python train.py --model="image diffusion model" --conditioning="none" --cond_dim=256 --norm="layernorm" --hidden_act="gelu" --head_dim=32 --inner_norm=false --num_experts=16 --moe_every=2 --shared_expert=false --patch_size=[8, 8] --width=320 --precondition_frequency=50 --warmup_steps=820 --adamw_weight_decay_other_params=0.05
Rows from block 2 of a small image diffusion model, named by matrix and row number. Rows with one number belong to one neuron. Each number is 50 + 12 x the weight over its row's rms, rounded and kept within 0 to 99. All counts start at 0. After the name is the row's rms in percent of the matrix's.
After each neuron's rows are labels from the 100 images, of 14848 (inputs lightly noised), where the neuron reaches its highest value: "peak at" is the part of the image that holds the peak. Only what is clearly more common there than usual is listed. The data: rendered scenes of toy objects such as cars, trees, mugs and chairs. In brackets: how many of the 100, against the usual share in percent.
# fc1: MLP up (model.blocks.2.mlp.fc1.weight, 640x320), inputs 107-213
# fc2: MLP down (model.blocks.2.mlp.fc2.weight, 320x640, transposed), outputs 107-213

fc1.449 074:26 62 46 59 54 61 46 48 58 63 41 68 67 47 46 65 39 72 48 80 46 63 49 55 46 63 52 23 35 51 53 44 65 61 37 47 62 80 52 41 64 41 51 40 60 34 57 57 68 42 26 57 41 47 49 20 50 39 50 49 32 54 56 59 56 49 69 53 33 69 34 48 41 50 41 64 47 49 19 48 40 47 71 66 50 49 53 63 55 49 53 53 69 51 51 54 72 40 67 45 46 44 45 37 71 48 52
fc2.449 079:38 50 53 41 66 40 52 28 50 57 57 35 39 52 45 43 62 44 51 42 37 51 58 11 51 46 40 38 61 46 45 61 46 62 53 33 42 54 43 71 48 40 47 71 57 51 78 45 48 58 54 48 48 56 46 44 55 66 54 58 46 50 38 38 42 52 36 37 58 33 52 58 42 49 64 42 45 57 36 73 48 53 35 60 34 51 53 46 47 70 68 51 47 38 49 40 43 48 52 65 54 57 54 43 75 47 46
peak at: middle right (27 vs 11.1)

fc1.448 089:58 55 58 54 46 52 37 54 73 49 42 53 53 44 48 36 52 56 49 50 61 57 37 33 67 62 44 62 52 56 45 62 60 52 49 59 23 57 74 52 64 19 48 60 45 72 62 47 54 50 49 86 59 51 56 38 47 61 42 41 60 68 61 53 54 51 51 39 54 49 54 43 51 33 29 34 48 29 55 64 40 44 39 55 63 64 24 55 61 51 32 47 57 60 66 63 31 51 46 38 29 54 71 44 56 63 36
fc2.448 106:52 51 50 55 72 57 50 47 53 60 50 43 34 52 59 43 37 49 55 58 46 59 57 09 53 33 38 69 54 52 65 42 45 53 34 47 44 29 43 52 46 36 57 70 24 52 37 44 79 56 72 62 31 49 50 71 57 53 45 52 40 26 60 42 48 41 48 47 57 64 29 58 47 56 64 53 37 61 63 41 48 59 45 66 47 44 63 33 44 61 68 60 53 65 36 56 56 39 61 50 60 58 46 43 43 50 52
peak at: bottom right (34 vs 11.1); bottom left (31 vs 11.1)

fc1.329 086:50 50 55 49 60 62 43 45 48 35 62 40 14 43 58 55 57 51 37 39 45 49 65 36 42 86 52 51 53 56 61 54 36 62 46 69 58 65 61 36 36 37 39 61 53 68 38 37 54 29 43 59 78 34 59 66 49 64 62 47 64 40 36 84 48 43 54 27 60 44 53 41 56 40 57 50 42 69 47 48 53 58 62 39 46 85 57 44 42 44 50 44 33 49 78 36 53 42 57 76 47 46 39 42 40 47 39
fc2.329 106:36 51 64 76 49 87 47 39 49 34 49 36 59 58 52 50 45 49 52 55 55 52 55 42 48 54 37 50 39 55 64 27 68 62 38 52 59 29 65 54 58 54 43 49 34 44 42 55 20 56 64 78 23 49 59 38 37 49 46 57 54 47 65 57 33 42 45 51 52 75 37 69 35 47 53 61 52 71 46 38 42 47 55 54 67 49 50 35 50 57 47 72 57 68 40 54 55 46 48 40 43 39 48 33 75 39 70
peak at: bottom centre (37 vs 11.1); bottom left (32 vs 11.1)

fc1.106 136:67 50 81 48 51 59 68 42 77 40 38 65 58 48 53 53 46 46 19 38 48 41 49 51 42 54 72 51 67 55 42 51 45 54 33 63 55 54 69 34 57 32 45 48 54 41 47 38 72 09 33 70 51 36 18 59 55 43 52 44 50 39 53 37 58 53 61 51 41 48 34 59 57 65 40 59 47 54 58 38 52 49 68 29 55 58 45 58 48 60 60 41 36 51 47 72 47 38 40 66 51 88 56 67 51 54 53
fc2.106 100:35 42 29 69 43 57 36 55 47 59 53 37 36 47 72 57 49 58 62 43 31 65 45 56 58 49 49 39 32 46 38 46 77 45 42 51 42 51 69 45 56 42 33 38 32 65 45 48 33 39 39 54 45 51 33 43 58 39 44 38 56 53 58 32 56 43 46 75 40 61 51 50 39 30 37 37 38 54 40 44 64 42 29 42 52 49 56 61 60 30 63 73 38 55 54 51 52 44 29 42 55 40 52 53 40 19 47
peak at: middle left (33 vs 11.1); centre (32 vs 11.1)

fc1.612 086:43 55 54 42 44 21 53 54 42 54 35 46 47 62 46 86 74 72 41 55 60 50 43 53 49 34 53 47 52 47 43 58 38 17 38 46 55 54 62 24 62 45 48 57 53 36 54 60 50 45 29 44 51 53 57 24 55 44 51 44 46 67 37 56 52 64 51 41 53 46 62 42 32 54 47 45 50 54 64 38 58 52 73 43 46 65 47 64 52 60 44 58 54 66 49 52 58 37 39 42 51 71 53 40 46 42 69
fc2.612 125:43 74 50 56 58 52 41 35 38 46 59 44 45 54 44 40 43 47 50 58 62 40 58 35 55 31 39 60 47 50 57 53 73 23 49 51 50 37 71 51 59 54 63 21 52 56 38 65 31 52 75 50 47 35 40 41 36 45 44 45 25 66 55 44 48 49 35 13 57 33 77 70 55 55 45 51 36 34 44 43 55 48 31 62 38 52 50 46 38 61 40 49 37 56 46 45 52 38 54 55 54 50 54 41 53 54 55
peak at: bottom centre (42 vs 11.1); bottom right (33 vs 11.1)

fc1.163 112:53 54 66 48 61 57 61 53 47 53 53 45 39 47 67 22 28 40 41 57 51 65 71 53 39 41 42 44 30 55 50 36 79 52 42 55 33 50 74 60 57 54 51 40 40 52 35 28 37 63 51 43 40 37 53 62 35 37 55 57 43 50 46 57 52 72 79 45 54 51 38 51 50 51 59 42 52 33 48 58 57 41 47 47 48 58 32 57 54 30 53 70 52 50 48 55 68 61 61 61 53 55 55 57 46 55 33
fc2.163 102:52 46 45 41 56 66 46 55 36 36 62 37 94 50 52 47 66 53 46 54 41 51 52 54 60 54 56 54 45 49 41 54 50 51 60 60 34 45 68 51 51 48 62 64 32 52 61 62 18 49 40 37 45 43 53 56 50 88 43 42 50 64 35 67 45 36 43 62 39 59 62 49 43 61 51 47 49 54 50 60 46 46 40 46 62 59 43 60 46 50 35 26 32 63 65 58 38 53 65 38 46 67 58 38 47 47 62
peak at: middle right (32 vs 11.1)

fc1.183 129:41 55 43 59 47 56 80 46 52 46 38 54 48 34 47 59 41 52 32 50 54 51 26 60 76 50 31 45 55 45 35 63 55 47 35 51 47 44 46 70 55 54 57 50 41 61 53 42 49 47 47 46 56 39 70 49 49 43 49 51 32 47 59 57 57 61 56 51 48 47 45 47 33 65 53 81 55 67 55 44 38 36 55 53 65 47 54 57 19 64 38 48 60 27 45 15 65 40 21 55 41 66 33 56 47 74 65
fc2.183 135:48 51 61 52 39 53 36 46 40 58 57 30 45 50 57 41 39 51 59 45 43 44 73 50 31 52 74 58 57 61 36 47 53 63 73 45 46 56 40 30 65 54 43 44 40 45 60 46 51 50 52 49 53 40 64 44 59 46 44 55 36 56 38 43 55 56 52 59 41 51 70 38 24 36 60 35 67 39 50 53 60 31 56 48 66 56 52 64 40 37 62 56 58 38 57 70 24 38 34 60 55 36 68 69 41 32 15
peak at: top centre (30 vs 11.1)

fc1.2 125:73 49 44 65 39 46 46 47 46 39 82 56 45 90 54 55 63 50 43 55 46 35 41 50 59 47 46 54 32 34 43 80 41 40 38 42 47 53 33 86 47 49 43 48 54 43 40 62 51 36 46 47 50 36 44 61 57 50 64 55 66 60 47 33 39 31 53 53 58 36 45 51 57 53 44 39 18 38 55 57 39 71 46 13 52 60 39 47 49 61 70 45 36 46 52 66 36 68 30 45 31 38 46 41 47 51 38
fc2.2 088:46 34 52 65 47 44 53 51 56 51 39 32 90 26 57 56 46 64 51 37 49 50 53 46 53 57 39 42 73 52 29 51 55 54 48 54 35 50 46 41 48 61 31 52 41 25 69 55 58 54 42 65 47 49 55 50 52 65 49 61 46 54 38 29 55 48 46 63 51 47 51 43 46 54 54 47 48 15 48 46 45 50 66 49 63 50 50 38 50 55 47 21 38 50 24 56 52 66 55 54 37 65 47 27 58 34 53
peak at: top right (27 vs 11.1)

fc1.520 097:48 17 31 56 18 41 42 59 45 60 38 50 60 45 39 58 58 55 15 39 74 39 40 60 49 41 64 49 55 73 49 67 45 39 62 60 63 50 50 48 54 45 44 58 54 64 45 58 56 53 44 61 67 40 57 54 59 55 42 53 18 36 39 53 71 48 44 52 56 53 52 51 54 61 47 67 73 49 40 62 36 46 44 29 40 69 39 52 51 30 74 48 41 65 45 47 47 56 77 36 52 45 36 42 62 67 42
fc2.520 099:31 70 60 42 26 53 62 45 54 25 56 48 53 42 36 63 37 52 65 52 24 53 61 39 41 44 33 59 58 27 51 41 49 52 58 63 21 49 44 19 57 52 70 57 42 32 49 67 46 60 75 69 61 37 67 45 62 45 42 37 12 45 40 65 37 67 58 59 46 43 49 36 65 35 61 25 30 38 46 44 53 50 46 54 31 42 43 37 60 43 50 48 49 57 53 47 58 64 78 67 62 70 65 49 49 30 62
peak at: middle right (29 vs 11.1)

fc1.265 106:33 58 57 49 57 32 68 46 54 67 32 41 47 60 52 52 37 49 52 52 49 48 50 58 57 53 55 34 56 35 71 59 59 59 50 76 31 48 64 59 34 31 28 58 46 44 45 53 45 48 61 45 59 47 39 38 77 51 51 71 53 49 56 64 75 74 39 49 32 50 61 57 50 63 61 41 37 50 54 46 69 50 49 50 35 51 41 41 49 36 52 43 43 45 46 38 66 39 55 52 62 46 45 57 32 28 45
fc2.265 116:33 20 54 52 62 38 49 49 33 41 51 50 62 61 53 38 41 58 45 37 59 36 47 81 59 48 49 40 40 43 66 41 71 66 43 71 42 40 62 52 49 57 52 20 52 64 69 54 54 47 44 48 46 47 46 42 48 37 52 34 44 69 52 49 36 57 37 57 56 68 20 63 37 49 42 55 45 53 64 56 35 53 55 49 39 69 46 26 36 61 48 58 63 51 70 42 36 56 43 63 41 52 58 55 62 53 46
peak at: centre (28 vs 11.1)

fc1.145 138:49 53 33 35 66 53 73 39 64 55 44 81 52 55 50 35 58 39 58 52 40 57 52 58 57 52 44 56 68 39 44 60 34 51 70 45 22 46 49 49 61 38 64 50 45 33 61 37 53 34 55 55 64 38 66 49 65 51 35 34 28 72 60 39 74 46 49 52 53 37 44 45 62 52 63 67 49 28 38 54 37 57 56 43 61 70 46 48 41 46 40 47 58 85 46 33 43 31 23 56 69 51 31 42 64 45 42
fc2.145 141:57 55 46 42 69 57 38 53 39 39 38 53 47 61 59 53 68 59 41 26 42 62 36 52 51 49 59 46 40 61 41 50 36 29 44 29 62 57 52 59 39 51 47 53 51 63 14 32 63 37 57 39 52 30 69 60 68 49 37 63 56 29 32 56 25 42 68 38 32 58 26 49 69 56 61 21 49 54 45 51 53 57 43 44 41 71 44 57 52 44 54 50 50 74 51 71 52 38 35 43 71 33 59 46 52 53 56
peak at: top left (31 vs 11.1)

fc1.624 077:48 64 41 39 41 65 54 57 49 53 39 64 61 67 67 33 46 63 67 50 61 52 59 77 35 43 37 48 54 47 28 36 49 65 66 38 52 28 39 30 61 51 53 64 61 26 34 46 47 38 72 57 66 42 56 54 66 43 49 55 53 52 45 51 41 61 46 56 67 21 47 58 47 53 50 40 39 55 60 59 56 56 84 45 66 50 45 63 55 47 45 50 37 53 42 45 54 47 48 28 57 66 42 49 39 47 62
fc2.624 097:56 33 42 31 53 43 47 45 64 59 63 37 49 59 42 55 68 46 52 53 38 54 48 11 58 51 49 50 48 54 32 50 27 33 51 47 40 74 40 72 59 37 53 27 54 69 52 61 54 51 46 43 67 57 58 44 65 52 38 56 41 47 40 74 58 49 58 54 52 80 64 54 49 55 57 41 52 69 67 54 52 66 24 54 58 54 44 64 53 46 63 32 40 41 62 56 57 47 50 60 37 45 53 59 51 61 36
peak at: top centre (30 vs 11.1); top left (29 vs 11.1)

fc1.333 072:63 87 32 53 54 48 69 51 57 92 47 61 37 51 31 53 53 60 67 45 35 50 37 47 30 30 52 26 53 45 49 56 46 55 29 39 43 40 54 50 52 60 40 43 54 68 72 62 77 52 50 49 39 68 43 50 31 63 81 33 37 36 60 57 35 44 74 44 47 54 50 46 46 61 61 34 53 50 53 31 56 50 53 50 59 54 51 53 35 34 62 59 56 67 53 64 42 40 62 48 41 42 58 43 48 47 66
fc2.333 073:59 52 60 75 38 59 63 56 42 64 52 71 47 48 57 46 45 42 41 47 41 58 67 51 42 75 51 53 51 54 51 33 51 55 45 48 56 54 34 51 56 57 45 50 69 64 34 40 78 38 41 65 29 25 40 34 45 32 41 62 37 49 35 57 46 67 44 65 53 43 47 50 36 55 46 70 72 63 58 31 39 65 40 43 34 72 33 61 45 64 44 51 38 44 43 51 50 59 44 56 36 31 55 54 47 45 85
peak at: centre (31 vs 11.1)

fc1.128 082:50 49 51 48 46 64 39 41 59 31 57 24 43 49 51 48 46 44 53 36 33 53 50 47 47 63 54 51 63 54 69 47 57 58 36 49 52 48 51 37 44 61 45 51 61 31 57 55 54 46 40 42 42 82 53 53 74 37 33 64 68 42 42 48 47 50 42 59 45 26 49 40 77 48 44 80 65 65 44 42 43 50 53 68 30 41 64 43 78 28 43 40 41 54 50 34 53 48 43 56 39 52 51 61 51 53 58
fc2.128 110:60 25 39 62 55 40 30 54 40 51 37 32 59 49 55 13 47 55 47 58 51 42 42 44 52 56 45 52 41 58 59 51 69 68 44 46 47 41 42 66 40 49 44 48 60 56 32 64 56 61 57 41 43 72 46 52 65 61 45 33 76 38 59 46 49 45 55 36 57 48 56 62 46 37 50 25 28 62 28 61 45 56 58 54 44 28 60 49 58 47 41 54 66 59 54 56 56 50 63 41 56 44 61 52 44 52 39
peak at: bottom centre (27 vs 11.1)

fc1.444 102:57 42 43 54 47 42 71 30 38 52 66 47 46 48 42 26 60 52 55 52 38 22 56 42 41 33 45 65 34 68 53 62 51 45 57 35 50 58 38 63 34 56 49 53 48 44 62 43 69 48 55 32 57 45 42 42 31 51 55 50 39 45 55 21 47 19 54 78 41 39 43 44 48 54 47 36 59 45 42 25 30 58 25 41 47 70 41 42 46 35 46 39 37 42 46 40 58 53 45 41 60 40 38 46 51 47 48
fc2.444 097:53 63 52 55 43 61 55 32 49 54 62 57 74 67 44 41 44 53 62 75 64 37 48 57 52 76 48 61 48 44 43 40 67 53 48 62 46 88 60 62 45 54 61 45 57 62 76 65 75 61 67 28 57 45 57 42 42 52 54 47 36 36 51 34 43 41 45 57 41 43 75 67 40 53 46 40 50 58 66 50 50 51 48 48 38 70 49 53 49 46 69 60 48 49 68 56 52 51 43 71 24 59 54 58 45 61 44
peak at: top right (46 vs 11.1); top centre (33 vs 11.1)

fc1.196 120:41 47 63 55 68 60 23 43 62 59 45 39 46 19 30 59 46 73 80 54 17 53 57 54 28 58 54 59 52 53 48 47 63 66 50 48 54 42 59 29 43 43 39 56 51 51 52 37 62 39 51 36 25 51 43 43 38 48 56 50 54 32 76 52 58 58 49 45 37 50 59 73 63 37 09 66 45 30 47 35 42 43 44 48 64 39 38 65 46 35 64 45 39 59 48 61 48 65 41 42 46 47 40 25 57 57 44
fc2.196 119:70 53 43 37 72 51 83 47 42 37 56 55 51 44 44 60 51 25 13 49 78 48 53 50 61 55 41 26 39 44 42 35 55 47 28 41 43 58 44 67 47 51 40 55 51 57 56 44 59 58 37 48 68 68 38 64 39 57 60 46 58 54 46 31 40 43 56 39 62 44 56 25 62 60 24 48 54 45 45 36 53 58 34 53 55 27 47 64 51 70 35 43 49 67 53 47 54 63 38 59 32 40 59 27 61 37 40
peak at: middle right (34 vs 11.1)

fc1.41 093:56 50 55 34 52 57 47 41 43 49 46 57 10 58 60 37 52 41 53 53 52 42 75 39 50 34 54 45 70 42 56 50 64 41 65 42 54 44 58 54 55 56 56 43 35 53 49 52 45 32 59 60 51 49 78 47 49 66 47 44 78 48 67 48 49 50 52 35 48 62 34 45 64 58 45 46 62 45 59 56 51 39 52 72 59 54 53 34 60 56 54 36 42 58 55 58 59 60 31 42 36 75 64 41 51 56 54
fc2.41 077:58 44 42 62 52 65 44 40 59 48 46 52 72 52 49 34 46 43 61 45 40 66 51 00 51 57 50 47 58 56 36 49 36 55 56 51 47 28 54 63 57 45 47 64 36 47 46 55 52 58 47 60 59 46 49 56 56 26 51 65 54 43 34 49 64 42 63 63 47 42 43 43 54 59 56 55 44 48 27 44 57 53 27 47 58 54 60 52 47 46 46 43 57 48 66 50 59 50 54 49 42 50 42 48 67 62 47
peak at: bottom right (49 vs 11.1); bottom left (29 vs 11.1)

fc1.460 104:52 50 53 40 53 56 64 52 60 71 66 63 44 51 47 57 30 56 39 31 51 57 61 49 65 63 35 31 47 59 41 72 39 62 59 52 50 57 66 27 63 41 47 46 63 81 64 54 51 53 50 60 47 47 55 38 31 63 46 53 47 14 43 82 53 44 30 58 68 38 56 71 49 72 75 38 65 49 65 70 65 48 54 39 39 59 23 64 53 56 59 60 71 46 62 60 67 51 52 32 37 81 32 72 59 45 38
fc2.460 105:47 38 50 47 44 55 46 42 46 53 28 70 55 54 46 44 76 34 53 58 67 54 46 61 51 19 59 22 45 72 41 20 48 55 76 38 59 47 57 59 47 54 63 42 82 40 38 54 70 41 65 51 57 42 40 27 64 44 57 76 53 59 44 24 55 59 71 31 40 52 54 55 52 49 67 55 41 47 86 32 41 37 79 39 35 54 47 52 43 43 50 70 44 46 55 36 37 60 57 53 63 44 57 50 56 56 67
peak at: top left (30 vs 11.1)

fc1.39 076:59 57 53 51 62 50 67 41 47 63 53 44 53 56 63 41 56 17 61 51 39 61 44 55 54 49 39 59 48 48 49 60 59 70 67 48 43 32 34 56 50 47 32 43 51 71 68 36 41 42 61 59 65 48 23 55 46 57 63 40 64 41 31 57 53 63 64 49 46 71 62 45 66 56 60 34 48 47 30 33 51 36 55 41 29 34 62 50 61 27 39 45 66 62 46 58 40 28 62 72 43 55 52 47 50 57 39
fc2.39 071:48 70 62 51 82 55 38 44 61 54 35 43 36 41 48 72 16 39 65 55 42 53 59 47 33 53 35 69 55 54 61 58 70 46 50 41 52 57 49 43 50 31 43 28 57 23 24 44 52 58 57 71 53 60 57 43 40 48 44 43 43 63 70 45 38 54 37 62 55 36 60 41 58 66 65 49 42 21 38 38 76 33 25 58 36 45 37 33 40 39 56 54 59 61 30 49 27 51 62 58 56 62 64 43 66 43 50
peak at: centre (45 vs 11.1)

fc1.263 077:48 57 61 50 37 65 36 45 49 45 56 74 31 60 38 53 77 49 46 21 56 31 58 38 56 52 50 43 51 55 45 54 68 52 59 44 33 38 55 47 49 41 34 41 54 72 62 47 33 45 55 56 34 45 54 66 47 37 49 48 47 78 57 62 35 55 33 45 58 26 41 40 40 38 46 62 64 36 32 71 25 51 53 60 63 53 34 54 42 54 68 74 51 50 43 48 49 68 39 43 53 46 54 47 54 54 54
fc2.263 093:60 45 48 40 37 55 49 43 40 47 42 42 68 78 55 39 49 40 37 43 44 43 68 06 67 52 60 39 34 65 23 48 51 66 44 49 41 38 69 50 68 54 47 44 81 49 93 44 45 63 46 46 33 58 52 76 54 37 44 48 52 58 69 57 52 39 61 57 47 68 42 52 61 61 47 61 53 68 37 39 41 62 34 34 56 66 38 65 53 46 48 61 36 51 68 60 50 42 60 60 71 47 47 63 51 58 61
peak at: bottom centre (42 vs 11.1); bottom right (32 vs 11.1)

fc1.60 113:37 44 51 48 67 70 48 46 62 50 43 51 50 25 73 24 27 58 42 56 49 64 52 62 47 47 69 48 58 50 57 50 74 52 54 70 54 39 53 55 56 41 59 55 52 30 64 41 54 66 40 44 71 53 43 64 37 21 45 42 41 25 47 64 59 37 89 75 54 63 45 59 58 46 50 38 52 57 71 24 53 55 22 63 58 63 61 40 52 27 42 32 36 41 52 57 54 30 71 55 43 47 50 50 71 47 47
fc2.60 111:40 62 46 55 69 46 54 61 21 52 66 43 45 44 65 59 61 53 64 67 60 54 46 27 45 49 34 49 30 48 59 44 77 41 50 66 43 73 72 53 69 71 43 70 52 57 54 47 57 47 70 42 41 48 46 54 46 41 65 53 28 63 49 26 53 54 10 27 46 45 57 57 46 51 51 56 48 42 87 48 49 56 71 53 65 57 52 30 52 60 38 60 42 42 38 49 56 54 59 45 48 45 52 52 72 60 53
peak at: top right (36 vs 11.1); top centre (32 vs 11.1)

fc1.254 104:47 57 43 58 51 41 61 68 68 30 52 54 41 43 60 46 51 62 62 53 46 43 57 50 43 55 42 66 62 73 33 29 39 55 33 49 57 61 64 49 51 40 50 86 44 32 33 52 41 46 40 53 45 40 53 54 62 36 56 63 71 60 57 45 33 48 36 42 39 25 66 60 53 63 51 37 38 61 52 27 52 52 59 35 56 73 41 61 54 48 51 62 42 44 36 50 52 39 61 46 33 36 50 64 35 46 25
fc2.254 096:50 76 35 33 48 48 56 64 40 73 49 57 86 29 50 53 11 48 50 58 45 48 42 67 44 60 49 42 49 39 44 75 47 24 68 58 52 38 62 49 50 64 60 35 56 41 42 56 52 43 49 55 59 40 61 75 40 48 65 52 54 66 31 57 56 56 58 64 51 39 32 57 51 55 46 48 66 45 52 71 59 48 32 43 71 63 50 61 44 55 46 37 18 47 39 47 54 46 54 48 61 60 61 57 26 53 57
peak at: bottom centre (33 vs 11.1)

fc1.601 087:81 40 43 64 62 31 57 58 65 56 69 60 29 66 54 53 65 38 29 52 90 74 43 42 47 65 45 53 42 61 38 73 63 54 65 68 64 54 55 69 52 45 69 71 41 54 42 75 54 82 67 34 54 62 51 56 53 47 58 34 74 35 39 64 56 61 60 49 52 52 52 36 61 40 52 46 57 62 47 53 55 62 54 44 60 56 64 62 44 66 56 48 49 51 44 41 44 70 54 36 53 47 74 52 72 58 44
fc2.601 103:50 76 53 25 61 28 41 43 35 43 41 60 58 49 57 33 35 49 52 47 30 78 48 53 48 34 50 68 35 49 63 51 54 72 45 32 43 56 23 47 38 62 41 23 51 49 53 45 50 66 35 27 28 48 59 47 58 70 44 50 71 38 56 26 53 57 45 54 57 40 58 44 43 56 63 63 48 59 49 52 52 65 51 47 60 52 50 53 50 58 42 39 43 44 62 46 47 43 47 55 28 54 43 41 27 46 26
peak at: top right (39 vs 11.1)

fc1.44 130:56 54 81 60 72 59 45 56 57 57 51 49 54 47 59 59 56 45 09 61 22 65 40 61 54 54 55 41 60 45 52 47 40 51 62 65 67 46 67 46 56 70 54 46 55 82 48 38 48 64 73 71 61 73 43 63 48 50 48 81 36 54 61 38 47 56 45 44 40 55 52 67 58 47 68 48 62 58 50 26 37 30 40 54 50 56 46 51 37 57 50 32 42 39 49 56 51 43 68 47 47 56 40 66 46 59 57
fc2.44 119:55 51 25 44 66 58 61 45 45 43 63 57 51 60 54 47 51 61 89 41 73 67 67 45 52 44 52 53 51 62 49 48 41 54 46 58 38 52 64 56 64 47 41 50 59 09 36 40 47 46 34 52 39 72 35 54 51 53 42 22 34 34 44 49 58 37 55 50 52 54 54 47 48 59 53 52 35 62 54 66 78 33 46 44 53 48 59 47 38 36 47 68 38 41 53 50 63 42 57 51 53 50 49 58 45 37 40
peak at: centre (29 vs 11.1)

fc1.222 075:35 42 56 39 57 53 53 52 39 46 54 43 40 42 61 57 34 51 45 59 56 51 51 61 48 72 61 52 53 48 60 38 52 29 45 59 60 73 45 50 52 73 57 63 46 48 49 48 22 56 58 76 44 46 54 51 57 62 45 49 51 37 40 41 44 38 58 47 43 51 50 50 65 50 46 57 39 42 70 42 64 53 45 68 77 57 48 53 54 43 64 47 37 47 52 55 46 43 52 32 52 32 50 58 55 51 54
fc2.222 088:32 42 45 58 49 29 53 43 55 53 44 50 57 44 54 64 68 49 50 33 55 56 58 72 45 47 48 45 40 49 55 52 47 29 51 67 50 81 39 23 67 54 66 43 54 57 83 52 58 48 37 54 45 54 62 63 56 32 46 53 67 75 45 59 62 52 67 43 60 52 44 58 63 28 59 64 47 52 78 55 46 38 36 47 42 48 53 35 66 49 45 69 58 66 47 46 45 53 42 40 39 38 60 44 45 55 50
peak at: bottom centre (29 vs 11.1); bottom right (28 vs 11.1)

fc1.110 133:36 50 53 40 50 54 60 50 55 75 61 52 54 45 34 45 59 38 49 34 47 56 38 57 63 56 49 58 29 56 38 47 64 44 44 48 41 44 45 38 37 48 60 48 55 71 50 49 43 27 67 49 33 56 51 37 77 54 47 48 45 48 51 56 52 45 62 48 50 49 44 54 52 65 62 48 43 60 38 42 32 52 48 67 52 43 28 52 52 59 65 44 39 63 49 36 47 38 52 68 41 56 82 22 46 73 48
fc2.110 131:43 35 33 48 61 47 46 34 28 24 41 37 67 53 38 57 57 75 53 39 59 43 54 60 43 56 47 39 67 40 49 58 57 46 42 50 40 51 60 56 61 51 37 33 44 32 61 65 53 36 45 56 71 49 56 42 71 38 53 54 42 60 55 64 60 59 37 43 39 68 46 41 51 35 62 58 53 54 55 61 49 60 57 85 57 59 41 36 48 35 20 48 52 77 65 63 48 44 59 47 52 41 15 40 43 53 41
peak at: centre (30 vs 11.1)

fc1.16 085:24 65 75 29 65 53 44 44 23 30 82 33 48 34 72 60 50 44 67 66 51 60 68 53 50 60 39 40 23 43 39 45 69 64 52 56 57 47 42 80 13 76 57 37 62 41 57 50 54 48 68 52 70 51 53 68 54 43 33 63 38 58 37 43 49 43 40 44 32 54 69 52 44 47 35 57 54 47 40 70 63 34 56 54 41 45 61 31 44 61 51 52 52 61 58 20 54 51 28 51 36 38 41 49 36 33 53
fc2.16 101:22 31 46 56 46 57 60 51 52 60 45 64 47 26 62 52 60 57 64 45 47 44 39 70 63 45 59 37 70 48 64 62 65 58 62 60 36 62 44 17 43 37 41 67 47 54 45 27 47 30 47 69 54 34 51 45 49 61 49 36 20 45 49 55 63 34 68 63 40 33 46 43 55 62 32 37 51 57 28 48 70 43 26 52 47 48 50 46 69 35 61 52 50 60 46 39 56 34 56 55 64 56 55 56 36 37 60
peak at: top left (34 vs 11.1)

fc1.527 123:57 48 49 55 38 38 63 52 53 52 60 40 44 54 47 12 55 54 49 42 47 66 49 47 62 56 61 43 46 46 72 52 62 43 62 54 28 50 45 81 42 54 70 40 54 62 42 31 40 51 57 47 55 47 65 82 28 41 52 58 56 34 24 60 74 43 59 49 52 45 49 46 47 58 39 44 40 42 52 39 67 49 49 30 48 57 59 32 42 61 63 62 44 52 50 52 23 41 40 49 53 46 63 59 63 51 41
fc2.527 110:48 32 51 67 35 71 43 52 58 35 35 50 87 54 70 55 39 51 48 66 57 39 43 47 51 49 42 61 63 63 49 34 60 65 42 39 50 40 38 54 35 38 45 46 25 34 56 65 48 46 36 71 32 59 61 30 42 61 39 77 50 56 34 53 50 58 44 35 43 58 33 43 47 56 48 33 45 40 47 38 37 59 60 52 49 49 55 29 53 52 49 46 36 66 10 40 59 38 52 59 49 59 39 41 59 42 49
peak at: top right (33 vs 11.1)

fc1.501 086:39 41 54 57 46 79 47 56 65 55 49 50 94 41 67 28 59 45 61 45 55 56 58 66 48 48 34 38 36 43 34 46 48 46 51 54 56 66 48 55 45 55 54 48 57 53 57 55 59 46 52 76 59 22 46 53 55 59 41 44 49 19 52 48 34 39 42 32 37 37 35 50 53 41 54 50 53 56 30 32 50 41 76 52 54 36 40 53 31 47 46 61 55 55 30 37 41 45 50 50 40 42 48 35 48 58 26
fc2.501 085:53 50 51 51 47 74 49 46 36 49 48 50 18 65 53 73 46 52 41 62 42 39 43 00 43 52 47 25 57 48 45 61 70 60 51 49 52 47 56 42 58 49 54 62 52 44 45 49 63 52 36 62 46 52 48 56 50 54 67 50 57 53 57 53 58 58 40 65 54 41 65 48 63 52 61 47 38 38 33 59 49 49 36 60 55 58 55 57 49 47 53 60 48 41 70 56 45 55 50 47 56 61 43 54 62 42 50
peak at: middle left (32 vs 11.1)